config.toml
dataset = "seven-segment displays showing three digits"
beta2 = 0.999
grad_clip = 1.0
Rows from block 10 of a small multi-label image tagger, named by matrix and row number. Rows with one number belong to one channel. Each number is 128 + 32 x the weight over its row's rms, rounded and kept within 0 to 255. All counts start at 0. Numbers have three digits each.
After each channel's rows are labels from the 100 images, of 14976, where the channel reaches its highest value: "responds to" is what is common among them; "lies over" is the class under the peak. Only what is clearly more common there than usual is listed. The data: seven-segment displays showing three digits.
# convs0: expand pointwise conv (model.blocks.10.convs.0.weight, 256x64x1x1), inputs 0-63
# convs1: depthwise 3x3 conv (model.blocks.10.convs.1.weight, 256x1x3x3), a 3x3 kernel
# convs2: project pointwise conv (model.blocks.10.convs.2.weight, 64x256x1x1, transposed), outputs 0-63

convs0.89:105134125185156122165071133134131079113169101181134207140114153152082110102108091173102096121115139127095172197092154155094100170140197156091119154133141178113135104112174107126155165157145125
convs1.89:111132064128195119117118122
convs2.89:024131079197160058142162126148119140118143118173161164166081129113098172076110155170116135153103134150126167141095165112114149160144130084100102171129102128176158149152123157138150165107137102
responds to: the digit 9; third digit: 9; second digit: 9
lies over: screen

convs0.9:147095093119139155067097137082159173139117139148152155113136184083129110068031153185122120159104113127145127112155092120149139099128120130113102123148166104147218138101076100164157112110121079
convs1.9:150136081108115170121075164
convs2.9:134160132157143141080121146099067097152192118142125114123089088138055161096117190171087132116123127189153090127077069107173186108136171141142102156119131154122108118099121113090090167133121078
responds to: the digit 4; second digit: 4; third digit: 9
lies over: surround

convs0.54:124111110119124142087086113107151172093086108093100154143058197129098149118108101162133153103115100095115178151103125175056102173159108159092102092155129108159142121110079120153098122094213113
convs1.54:105123096154104093115196107
convs2.54:168099152142141151192113125097090158152088120126155141140164147131091191132192137108183167107154105093125165133159106162112142172113113135137121125128065101160161118107085159163130220106190102
responds to: glare; red glow; third digit: 1
lies over: surround

convs0.187:128172125163104122094124130130054090184161128181139123112164080148157155178178171077111126159085172124133060165062131104142156142142201125113167152114102123105115147151146160169115149129127126
convs1.187:144092141126080167096080109
convs2.187:102118083046146125177139140131202156118079153077123095129135148122147099088135039093186140101105069098105182085130138150148115157144077118097158104137101128161136113149139127116163123140115161
responds to: the digit 4; second digit: 4; second digit: 7
lies over: surround

convs0.109:108149116096085134134118202146137083116119126136181147117093204080151102135145121106159142065169120105166150095161093099163093066117101084139199109168125136159154131132125176095150170141116159
convs1.109:123184122123188129095146097
convs2.109:093119114079116112111143143105150110105045095089156138166117134088127086074191112088143161090096108160113162098112134163135103157108100170055129110192067139110134150118133132084169088145103145
responds to: the digit 0; second digit: 0; third digit: 6
lies over: surround

convs0.24:119094109127146128114050122090106143086132091159137143187143143127235098165126147078114119072136138100093113112110172104130118125099176146135199120164091101055144142116099095140126116128159141
convs1.24:125139140115132099149043144
convs2.24:154209176136114108176184145178163133120113160117138096067112122164093142084084165100079188125162088122136117154127053176161114159150121113130142105121178123136113170099099158137153153132111106
responds to: the digit 3; first digit: 3; second digit: 3; third digit: 4
lies over: screen

convs0.144:137173169141161107136146057124130144097086135141090159118151151153147111114124110114106108095070161069077065163144172167129078139115178114111092143104146100089131145097137095194143068118145180
convs1.144:100113094143151075123182106
convs2.144:060096106135145114103126096194133160138067133119092147101095164083144163134166172100184086117051161090103140153078130164127122119140128077095165109119085099145115113119137114173098110121123191
responds to: the digit 3; second digit: 3; first digit: 3; first digit: 8
lies over: screen

convs0.102:132164111179110124121130074168144143137157131117104124107149217158104154142185145143101133132129080129167092169119075107129072143089121120101136073146138117139120134089067210063104147118152159
convs1.102:112131113137132133132049079
convs2.102:153148086073107147123124164168105102147197182149109138146129096103098082180130098163144090163138165139156163136148124170117150118173182126113196126191144090111104094129092168103136147130130199
responds to: glare; red glow
lies over: screen

convs0.114:133135102109081135180145116137158109197110097150117100159153130118108122160129089176158156125125175097122142085127107136078079119134144071096219060094182154147124179083170136123147130161115124
convs1.114:151064176124092104134148128
convs2.114:154157134099151159101104136090142146162116160158085142133083158066132135141119147098063178078150115111135093080117084110186165075134123116152127136180147106122190136059107068112138153076112130
responds to: the digit 1; third digit: 1; second digit: 7
lies over: screen

convs0.45:097190149145133136119119072098169150150112154097089132165101192118039125113072131154138137147160108096086162161175123154127130206112083122130084148119127097170151122121156159146153095114180099
convs1.45:117076133134085175148085116
convs2.45:139110113089095084116169131197122142107129112120141091082179083113176113170099134141135107119091157186173122153124118074145110105082147181055140112105135142131164112158179190107089118134085168
responds to: glare; the digit 5; the digit 8; second digit: 5
lies over: screen

convs0.16:102144075112101141132153109134113151135115117155099102177118095095080112162157111170112165161135192151102144053094237121152152127162179160135159139178125107090124128151155096147114110101090092
convs1.16:110099121112163100113201140
convs2.16:123132139096051123168155119115109092154158127161163151179139077112104085171153052164172144174123176143142134106178152162091108126157168115128187086156134167140071158119147122096168112139115143
responds to: the digit 1; third digit: 1; second digit: 1
lies over: surround

convs0.176:132127144157133112154125126068114131094045103106129172127124103105163138096131155082145112089138122118090128133124200117125097168128067151173057167063112116147139147157164120171087119150185077
convs1.176:066128128092136158154137080
convs2.176:136127113216177117138108116177163152124066113142120155113184167172159143120147196109118104108135115111148138160118138086093070110054085128140093106054103149144127143126138164158083139112154118
responds to: glare; dark on pale
lies over: screen

convs0.2:147114128166120114138136098167165126155135120138117131115147193186124161136187157140092142100128091127178093159139053085123060136071091098109125089135127128130154132075055169097098139117160181
convs1.2:144146141140128135124047086
convs2.2:167106077098114157119146147156110109157187204141101139153105101119091070160092073153144105153128163125162152139151122146103151112172179114139193131179119089093094091108071146108144134125105191
responds to: glare
lies over: screen

convs0.151:147004095121148072110121159124185127118093160154121176160101131160106065108110148153102113076111094124121141151112137131125130140102099141146074147136159119149181164067117114161092157159101116
convs1.151:113068111159163155117173117
convs2.151:088141144128088172138102066153114139123121132123104161080129154072222137157115126093145082147044137106084119194154177134117117107150118080102142131112113091134146103114116115185147116122154183
responds to: the digit 9; first digit: 9; third digit: 9
lies over: surround

convs0.175:221085093116145158113082119129124144150153202137115176115117170168155109141112103115130145085172108093169108202130112125146178130109140115143062150156118080106160144092078094119139147109115168
convs1.175:110053121152167139124157140
convs2.175:070158108125100094135091124109154092093112076121146145099147112090212162109145117135169100148125118152098165130098163122116104150117111093074183145093098130178081150209133161148094065132108150
responds to: the digit 9; second digit: 9; first digit: 9; third digit: 9
lies over: surround

convs0.220:082149149086058117125160204150127104129099151114179124129057168093138101146153140116152113083133136142136161110165084126146104083124079073125181108099125181183129124142133177084161168145132137
convs1.220:129159150109182109121187104
convs2.220:161122110088093103088099153117161166142068131063142116139094113136146120077130101099141158167131064133101174089117141188146118140110066163117123115174095123173091175158129104107158058167099147
responds to: the digit 0; second digit: 0
lies over: surround

convs0.254:113101134078133116134122143079123148104080126127121125164107069100165106093129131122141128076143126148059140074119189140116170162134107132211106136101119130093154143154182075188136122161132048
convs1.254:107147113090164115168112070
convs2.254:151152153167158134129109147103168104106075090120166132093137172152137162069175176113134140083127097120113128133117116124175083140070070131130075107025143149152108166137164109127127140132151063
responds to: glare
lies over: surround

convs0.35:117094143120119198096146138132090091100172120146189158105122135136166172161104120176159084138127072119155185165177101129081133121134108068118132133086131153137050083187093113108120162138151134
convs1.35:132214132117125118134088127
convs2.35:133147124126110179099122086110090121116143119138149144035078123070162176137112156125111116125102090178147152173075121119163193120159141116102085189122147145100108066167107119150079169108147149
responds to: the digit 4; dark on pale; first digit: 4; third digit: 4
lies over: surround

convs0.194:090131152138193156082102143125123124143144160114129177165071199076063134121066131141115104157113076154132126085129155122131153067109145114128099127162087074115115108109139159125216117142133104
convs1.194:131074158099151103120186122
convs2.194:131076136129103134105104126080133088158165111216165193169155117095130104164128136219155132138115151163171091068158135083113154083108167129143138119164136165117174167116114138112105137117095149
responds to: the digit 9; the digit 7; third digit: 9; second digit: 7
lies over: screen

convs0.8:141148183113147135140209167147113096111171147083139136128110147092162123142121042104122127084134122098139126135204116144143087091144127110151161100129099145069118099129135129063157212130146168
convs1.8:162140192138135137178100143
convs2.8:093189144116140148142053121107137102130144102102118177119174168151106167075154094130078132127107103184067119156110145140135098181176146119070115129139108119155115160134140061099164113175179166
responds to: the digit 3; the digit 0; the digit 8; third digit: 3
lies over: surround

convs0.221:100125114103109084106092116046118178120076056097079129148123162140135074133098102128089157136143137122090125080041129137139093073126102194106179130148108098154119142116161142105126101120141155
convs1.221:137069104157108135073155125
convs2.221:083118089146180100157069140125113192103081150162096197128144136078154125121119144127101096122087093125124084123124223086115133139119171119116140146174093093107176138113177099113121108109149177
responds to: the digit 3; second digit: 3; dark on pale; third digit: 3
lies over: screen

convs0.116:128134151074105080163165172130093111149141105098077092162161096158114113154121125094111109097208136140080121130100057161143116110096081128184135114104106104133067098132182140067116155169123131
convs1.116:135133138136067095114187150
convs2.116:132135108122146093125141095116186184158131199131097076079107153172151093126078132068083150100159112089092113161066126141146129133193132123116165147169153069134164126112086135154170099147102126
responds to: the digit 3; third digit: 3; dark on pale; third digit: 2
lies over: screen

convs0.106:153159145092151161175101160105138153158143140096121167124152163123194149163132099106195203108201098107142137132150097118146146128137146080146160130142096052166149157153150165134165081117140177
convs1.106:152164125115070096118179132
convs2.106:132129097127146151111099133118104088094111097150091189165144156012156118108173104093170113100130093130102192107092144110151161143125101132087156115138084106154089123124072135125122106087154192
responds to: the digit 3; first digit: 3
lies over: screen

convs0.199:115072101169134119125120107159117164168126125163108087114167117137175104160111139142072104211092166153167120157131156060085098082110110150108145052100111133121122149094097105187080106122121151
convs1.199:136209130141165120100135115
convs2.199:142128113127105044161139132205179216085155148105100148113156127141143106177099064120180129152159118101160168132105148126065116159120103131105103123096080086164153121161143154120141145127129159
responds to: the digit 1; glare; second digit: 1; first digit: 1
lies over: screen

convs0.136:077159111112137088143158110133116127088096138086131142145086069095162164089116107138090117118079144138121096168128110194099126174197129199115100094123117197124101091129122066098102141131144180
convs1.136:129130142094113054109139087
convs2.136:131121141125131084136156106221141166061107149135052138111078122098090150151115165116075077152062159137129114154128139114118124102105118139145076151144087110096134103100184095112085105111073125
responds to: the digit 9; third digit: 9; second digit: 9
lies over: surround

convs0.69:137088149143091203087120150120111119108182096188178134151119142093097124158122149167125105181067094160200137145185088103124154110177159115101110134129178130108147132151055119104105153120128112
convs1.69:131193114081154141097102120
convs2.69:101084153150127175057132124110111102135170073133191136103052113113145148127130194179142133107103118173139099156146082106185163093140142072109087157148134140157138118146134105119086192161124123
responds to: the digit 4; second digit: 4; third digit: 4
lies over: surround

convs0.77:129113127147140110148173072088144131111107112168085151118130099110116111096108093160101145129058138150079067116122157113144068119173147237082107104110146158092117100133115077135144156067112125
convs1.77:111100153138150070121130068
convs2.77:053109094126193126086154142145126125067102149119077114097142153085163128100047120075116081122076131115145107153098133094152102148135123119081125120118121101107179133140156090133147075109053143
responds to: the digit 9; second digit: 9; first digit: 9; first digit: 6
lies over: surround

convs0.108:134153132125129129136079078091133085070070111121096155142035164100159147093140142074117156109182093130127105147092173189147107171161125178132100116151165138112102127139081097146138101134175155
convs1.108:132083100121098123152197135
convs2.108:145157174117129141162034088107075100107093145114126204116105168109174156151158151099146160120121102119136130119143187156088150144119127139184106123135107160118132103096096120138147135130236154
responds to: glare; the digit 9; second digit: 9; third digit: 9
lies over: surround